A small image embedding model, trained from scratch.
Data: trained on rendered roads seen from a driver's seat, with toy cars, trees and houses, 145000 training examples.
Rows from block 5 of a small image embedding model, named by matrix and row number. Rows with one number belong to one neuron. Each number is 500 + 25 x the weight over its row's rms, rounded and kept within 0 to 999. All counts start at 0. Numbers have three digits each. After the name is the row's rms in percent of the matrix's.
After each neuron's rows are labels from the 100 images, of 14848, where the neuron reaches its highest value: "peak on" is the class under the peak. Only what is clearly more common there than usual is listed. The data: rendered roads seen from a driver's seat, with toy cars, trees and houses.
# fc1: MLP up (model.blocks.5.mlp.fc1.weight, 512x128), inputs 86-127
# fc2: MLP down (model.blocks.5.mlp.fc2.weight, 128x512, transposed), outputs 86-127

fc1.113 105:524536520479508459462475478515564508486546509508490469517482507448487519516526538542486497531477519512489458515477501493524490
fc2.113 127:499537497481507524479521487543521511488466532468457535498516469450520488464495540496484450495495504487532490496510502513483465
peak on: car; truck

fc1.496 134:521523531500528518452471486547549517507522487501460490487445465497440496489490545512445489518455495485491522505516493518459480
fc2.496 089:495454523491511458464503440480559501482481458490507527485494465508501506534534519511553462491456514486506514527544506519470507
peak on: car

fc1.161 083:542457501481443481492552528482470484559476557501487493522469506468511462509530482494493500483505557534493499508503443498492457
fc2.161 088:512494476545454511499548548500502487552498490473444425503512512473504480491488486513512502533529490522501459541476502474498487
peak on: road

fc1.389 126:506492495479564477531479526491562539494517511486487477482441506517507516476507521519488501514543470492489434544495494492542462
fc2.389 139:515517518482509502488472515519511487462480479509505483494515511487492539474486519455486502492497506477488478489480480525534472
peak on: car

fc1.357 121:494534483525488544510532526508456512535489508495509500501461497536511502511509503526554508499543453546466491496504505503506475
fc2.357 094:503493502506542470496514460500491545482493461508474523489528504489495492515555458512515493547506452512466492488493489511475504
peak on: verge

fc1.223 107:512469513487456512530511478474500414532486476504488494516526491475475502526471498520505479524504495508535503500467530503533549
fc2.223 074:514450513459500497480498525489518528520500493492464526483473505499469485513485517453517511479547482496474482467430501443503484
peak on: sky

fc1.511 095:544484496483473552513540541479509537480490501498530496558540517489504504498470504479526567484457542505508497509520535498531451
fc2.511 099:505481502451525519510508479472487497521520513482472525470511498510506484506513494492479507556456496484508415515455510523504539
peak on: house

fc1.291 103:486507537484465487517520499499505508460480522503495508548473494481519501505560541503493523499479528490500485516479533514500483
fc2.291 100:499564478512537496501483530514530535486510494463521559534532468478508469506474512531453510486534471533482482456470503496475495
peak on: truck

fc1.395 106:546516479474496472538527476523484474566521511511534502491469493519495518517491473527528485490481505486481502519485493485539496
fc2.395 102:490496486470539521519447490477507522562507502526512521478490510547491502483456479510522515519524488527521492494473501480482507
peak on: truck

fc1.498 092:500507481496488511483541453551472501496552492496483513512518488504519509517562506526465540498500456496458482488433515538505510
fc2.498 166:497509539523468520480533468472511491511498494478461487515538523479523485524535505476528491505508491484475520503500515497525532
peak on: sky

fc1.411 092:486511527472499492553567532508500499481482496480468512509485516518518542452495471498519506515474501535525500471493480523486491
fc2.411 076:480526494486505565498469495511490481514490494488530493535509529515515480521543440477555471493499489513525529528478494490535462
peak on: sky

fc1.487 106:521506469455485509564542486467502510533460558515480494482520502538462503507477492507491475541481480497510535568485512499502472
fc2.487 096:540471498480500478501492493475551476495535483503483483521511509517500431501543545562532506498519480527567498502477504526492555
peak on: house

fc1.109 098:502534513519503500506508567487508467489421495543490486476528524512515490490492492504520505464491506526514502507525517492524504
fc2.109 109:482474515507484497540482510497524484479502508537491550499484501504504495545500537511501495544437501453527529537517506521449456
peak on: road

fc1.105 100:529471523418487499505523501502492530519484538510473498490507510498473499520512534538486501468516520447516484538496518495492492
fc2.105 098:453465518470523495469530514508516491496485501454518513505502506532477497535490515522486441479454534459513489514485517468490504
peak on: truck; car

fc1.422 085:475538497522491520505508530506508523519504460471486533567482506504450523529492536487461482509516556461500475528484558468494529
fc2.422 076:445466490477462456508497517483541503501492504505478553562499500496475494547475500464484525515445510446524499546483490545552510
peak on: truck

fc1.66 087:497502494465507506478502505449535522571509545499470481528493538513485489465528534492494455488507494518479504525478485513512529
fc2.66 107:563498494469546526515457459480493483534500494493514497464479521531512490500485489499501480469481523536508483503499546447512536
peak on: truck

fc1.24 102:492463517512471498516512530485493480471502527464488493528511505530509464493471521519514459492503488504528526493487554473497438
fc2.24 113:554472511520460523528516484507510507469540510528500494470506477501522501490475525506529510483441513517526498536471470480496493
peak on: sky

fc1.49 113:478474494536498537498510519537490511466517515503535486498504525494501534514508512550477526522517498506495489483512504465446550
fc2.49 126:509504509498506528529529505485472523482524495502533469464497466448490474486551485525481489544606469488485526444486497476454507
peak on: car

fc1.14 125:480490491517503514540523505494482470532500488486476479487470496514505544528525549483527486497491463480512508430486487522497481
fc2.14 113:511525526478539486494440499463507540564542498508548515494474501524499480491492473491487468499526500514524491505484507496499520
peak on: car

fc1.254 098:483530499495511522495488492498507471481517492475430496540515526472509513498490515500534522503531464514481481493441486490480489
fc2.254 092:508525483526514479534479523471468477511529515509517485546475491448532509505477547478531550501466509521467501469494486501510500
peak on: car

fc1.307 105:499513512495508467515503497465469496509456520478468445459500501495455503506495476552496466508530469522527549499492504509477470
fc2.307 134:518491499482516490470477459524471543496521485515528455484505516505475490502470456495498497506492494476517503466494516489453493
peak on: verge

fc1.484 099:502492515485473504520492493502497504504535495527525544502485491439541493477487524506511534462531488488474526427459490469499488
fc2.484 095:485472510508525548495492524511457540498519542509519519498514507439514484491531514517533478506473503527501541452497487536486530
peak on: car

fc1.332 117:509545486474499528498493525478446494524525485462487467486482499540507499495494509503445523521472460529486493484534541467496545
fc2.332 108:520494501516507486491508538469526488506471514487485511525476498521488444536531546501535511514495504535451486505470492548498514
peak on: car

fc1.80 095:503496541478490499501518514471566500502430491470514496480464494495504489498498501502506479514510498457483513507498519521482489
fc2.80 093:509547528474505512513443479511509528524487493499487485479437530483498481501495495491532524521505522511494485513443509532452462
peak on: truck

fc1.134 106:487493492541505492519486482503498466505565497534526488527454518465510503526501529498505510490534489471501493473439505518484492
fc2.134 096:493502476495475486521483519482448541486480476528503485592530484496503509519472476522471468513516484494497488444503500541473510
peak on: truck

fc1.202 109:544508499502476526502451454468498510558495527497526510504513462479503507489529509497527518514465492506494490480507470496487534
fc2.202 106:507515477480532478527444502480496511575511468516526476481447508505517492494476507502509473494512501496526519479499474485508526
peak on: truck

fc1.425 096:479520488494500504450524529484489495464472539467452514510524528457467482515496524466534522530461508475497518443453512489491474
fc2.425 139:502510511506429495516517475501471524470476514471533472511529465492498568479473516512473513509466525505503508551508459496562488
peak on: sky

fc1.115 112:535523478521543498526509499498528550522497519480490514549498557482473501510521451507528529510478501485512490476492516527492450
fc2.115 099:489513491480524527498485485527512515519530486489480484512475539527525465475484504473518506488496489477481523485518533505477538
peak on: sky

fc1.340 099:487550492514473509534523502488502540473500496504454526519508488471463501475502502536498537533500508499465497505502531460504533
fc2.340 112:462587473498490461500483485516515534510505479508469528522511467543504477472516516495445522491510490514477494528461505515493532
peak on: house; truck

fc1.97 107:497502509492486534523490498514566509509495513466504485493509461470479499476492494507501522503471505511514524504525561486517493
fc2.97 100:446518476506543435496480494535512504477493498509455533489510506486455514538542488555488493459493506496523511515481492527507470
peak on: tree

fc1.241 078:543490498472498477514476521478488524472566481485523518535503505499475476454513496496518534540475467528527508486510545493546519
fc2.241 082:486504471503525522534513497532528506479523550509460502484555457490509535504519495526452511478478487529517488474465518530436516
peak on: truck

fc1.480 130:557474492513519531494514520510491483532547498460490502502462485481472490533463524498470503503463485463505497444481494467509539
fc2.480 108:494476529493524523498507478490513520528491499496495503475501527470503473526505520537527466502462526500515532516523521547533481
peak on: car

fc1.211 105:534480515459485524553550473464499498501486542491459494499455504492523503532439527504500514487491504546496552502501491513500467
fc2.211 103:496443519468514538467480523485528485547483493506503500520451518505519468514509513455548498505520499494493499478479539502483523
peak on: sky

fc1.416 106:464498511488521507487522503504547487488445552522491502517467508514548484486481497475531469496491444502520513524487531459485583
fc2.416 107:491530521477516534520509503521485523497540516525444520495529507485539521514501559471519509536463496509496500480529510552479520
peak on: tree

fc1.388 099:513503503518482512485520534515540507524504499474538464518448474494550497483499521518475541458529520515520493489513514502507508
fc2.388 087:519531494531514511496491499474518526505523518514496494514511506476493477493505531564509496549519493500489506517459502493487483
peak on: car; truck

fc1.53 107:532484510493478508550506540539488528523571512487476509515498485524471484478492534519482497547480509513507546532463548512474528
fc2.53 085:532525563514500469475481483457479466507481522489473476535495504511469442502526506519490485498487498534491519486482494510495553
peak on: truck

fc1.71 091:504500499472443463489544529514505543510476507487502510556491564484533535508548510480506512488507549493487479489510516461496504
fc2.71 095:492538500489526450506540540445475515485521520486503487506476532455506480494517490508438529499527501512497510471490496519492510
peak on: truck; car

fc1.196 110:527531488462469513564498485517505475495473456463494535540485485506502505479478467502518502510474458470524503486495464507436488
fc2.196 107:511516499454504556490504464531513482535461476514475508546521495525510481483523489477559436511517490511474549473495485541505509
peak on: verge

fc1.11 126:517501493502483528498520499487485499492481490499507518527509542492514493544483469518453519480539537499466523483471541485543462
fc2.11 100:469482474534473484524553524457541500502508520493487498543500539493483512508490492517517462509489515526546507527527523500518523
peak on: car

fc1.373 108:514493442490514530511516475462494473451496478492504492551510477471467477516497475511474536484565481501506505513513531482461487
fc2.373 127:523491443511487486519527467509494441501526514537493510526515485483511464524508517496545508501465501503502473504484483506501486
peak on: car

fc1.84 107:511517530492482521528493485484482475476482474480513492495493521483538496481553492491479571525482475502427530492442536499513462
fc2.84 136:517536506482525549489462499516488465491504479507535497503507530557503484509500469481489449501536490513508536451504505488461536
peak on: sky

fc1.32 088:515532493491521458520599520468475476518512473481492498469532494495490509513513522486476474508508475532512519471482526507519501
fc2.32 085:544488488531498521494466494514489519479504514525488455516569519449488509505556526502511498472503499526477499463471485507519481
peak on: house

fc1.39 119:502491485455502553522548492506515502496468509506503475515467510472521486529486518499484548488454495500539519549507509524531484
fc2.39 135:522501492519523499488463496515537493522535492465467514486514527512449459508524539542518489480467488501511485536515493504515533
peak on: car

fc1.121 080:520455487474501480488522535526504507496516523456450490545522476507479453462532494489499528515494516476538516519505525487478559
fc2.121 091:486519485487489464503507507541486515446461506432470495501514528490500494495527499516488490468538471456498491501472506518498493
peak on: verge

fc1.172 088:471492512506480471494493538495440531482467473471553505449525498535511495549509523483525489452472524472477546532470532501494517
fc2.172 097:506491491520483541477508505504458469508497495500511484486493530482486495524525483527546468517493489512471497534490489486535470
peak on: sky

fc1.272 104:458509514458491503510456488540523480489492458502483487482511499515523503482511479489502503514519534546516487517506505507495478
fc2.272 097:531498517474527524495505508525495453501501507540509533467468538520497517487459495484489497515494473500496487527509496464481519
peak on: sky

fc1.155 102:490531493485490527536513505479530466535493527487506521494491525548454464531489525477454509479503503490466506541475519501522482
fc2.155 147:544485492511509509549480476459485531492521489530529485467479502513514484476473488527534515463478508544509529563502448504530492
peak on: sky

fc1.93 074:491495480493456541462566552515462474496484518504500507509499513518485498561489500471468539481530486530466499503472530496510495
fc2.93 076:510479501487459558503528478528519463508539491504473462522465577471512480530520475529521496499481494522497530456494472488553517
peak on: truck

fc1.351 092:510490522504447504491542508461529471493485487471469532485468515522474506499518495519543487472521543470474521506478473487475494
fc2.351 115:516498536517485520505554506482501521470442531490493488514492482483542515466488534470478488470487530523485488527518493537517464
peak on: sky

fc1.280 111:534476506494448507488523562481537513496525466492493504464486496523493502493520541483495454476479476451513522476467524495495532
fc2.280 091:551519495525478475552469524482496479475520497530459472508459506479520426489513532515488480499485471516498530521502475487495483
peak on: sky

fc1.233 098:491493489500483489489509510484499470525515499523501495493499497546494464514495510488486458471489539473518507541445502527526502
fc2.233 148:540488510498475509565527480434488487462462505541504488505511507480535489475486505505555475468500496545526525560521471485542483
peak on: sky

fc1.186 118:513500502522495531476514536505499494444467543523527519499521537487508511515496507544518519485523447507508486476478489512480457
fc2.186 103:525480529483523507502519510513517478483527448556503510431492510481484503515511492512520499534553464511503507497500479491454492
peak on: car

fc1.472 076:484476497508442505485548491490468493520512493512462491520478448493502454587523521533492520502486556493505474492482516473455518
fc2.472 077:480498469523492477536499529527472526512537483478497479509481535521456467501498474520498531539491514503472483527437494519522541
peak on: road

fc1.440 091:492501511453505479496514494529531496456508537477500483476495476536481521472534502540509526500488489534526484519531502530484506
fc2.440 119:498510517463531509531484459525508530502474472471516484436493560527481479509506463516511459522476477511513500541467531507513526
peak on: truck

fc1.363 116:541461529535476505471498536511482528519533503541557468487469518449458513517494489515498498538549508503487465471551502497497504
fc2.363 140:505469495506529518522538542486482526483508512478523463439509458453476498485528498548482492537549492491497518457523508506413467
peak on: car

fc1.297 099:515476468534430507487503502482492465467504506426492520492485477533482517463451520465504534472513481483517517480497504473483467
fc2.297 145:495482502516481522492513472530466546468515484499510487483529467507528536471426506500468505496466502501518520538530471497529481
peak on: truck

fc1.453 107:507499468492462530535476537510446482446534450503517495545499525521508489508461465472497518505519517540505512490513460512481526
fc2.453 102:486500483488526550487497494524493506498525487527510505537509518523493537471477474468498481486542516467489513460499464485493511
peak on: sky

fc1.450 109:496512493497513477524504491450501484525535503490470512490479486497476544488526486476503504507494495507509520505500495520485470
fc2.450 073:471510492504514549501484503476500537533499484458522519537496481499510522511530510488520461469526512466492508494529508502458474
peak on: car

fc1.328 112:503511467514471510496484515515500468466481499504532484498516506465517472514476467467518521531531499541481557506514537465530458
fc2.328 153:488491516468538540484482503532513481490493509523485508506497535528501503517521517464498504506511506489479497455469503509455521
peak on: tree

fc1.55 096:541534467432476503492490482518487470499482537508473502508487500473480516488510532470486529494474479545490455491448486471555502
fc2.55 115:554512517472547558548479486492509506486466512536532466454503512490534481541520519477488495467495508536494511516463488482521482
peak on: truck

fc1.337 135:511505505523521508539507472496518482501548463525517522534459510473488507545481563507477462527508463490521497506474491502494511
fc2.337 110:474541486498554494496472518498540528511517507497496511517472455545463502480544530526510459518545480493490444557532488498493511
peak on: truck

fc1.506 128:502479501503505527549492522482495490499489477564524538521467479464479498502490526529480468515511480511521504498508490517511532
fc2.506 109:451507490478544503487483523519468493504520457475497516501529473524533507521524548542501479527481491432503474509533516511472520
peak on: truck

fc1.63 094:490540497504498499492528509520532479546488499514516495503500513487510493470470506482528495446496523449471494508503491526511489
fc2.63 078:487501463472513500493520448508540493528519454490485537500438488504516525482491503484498538497559512465488469532544486552502435
peak on: verge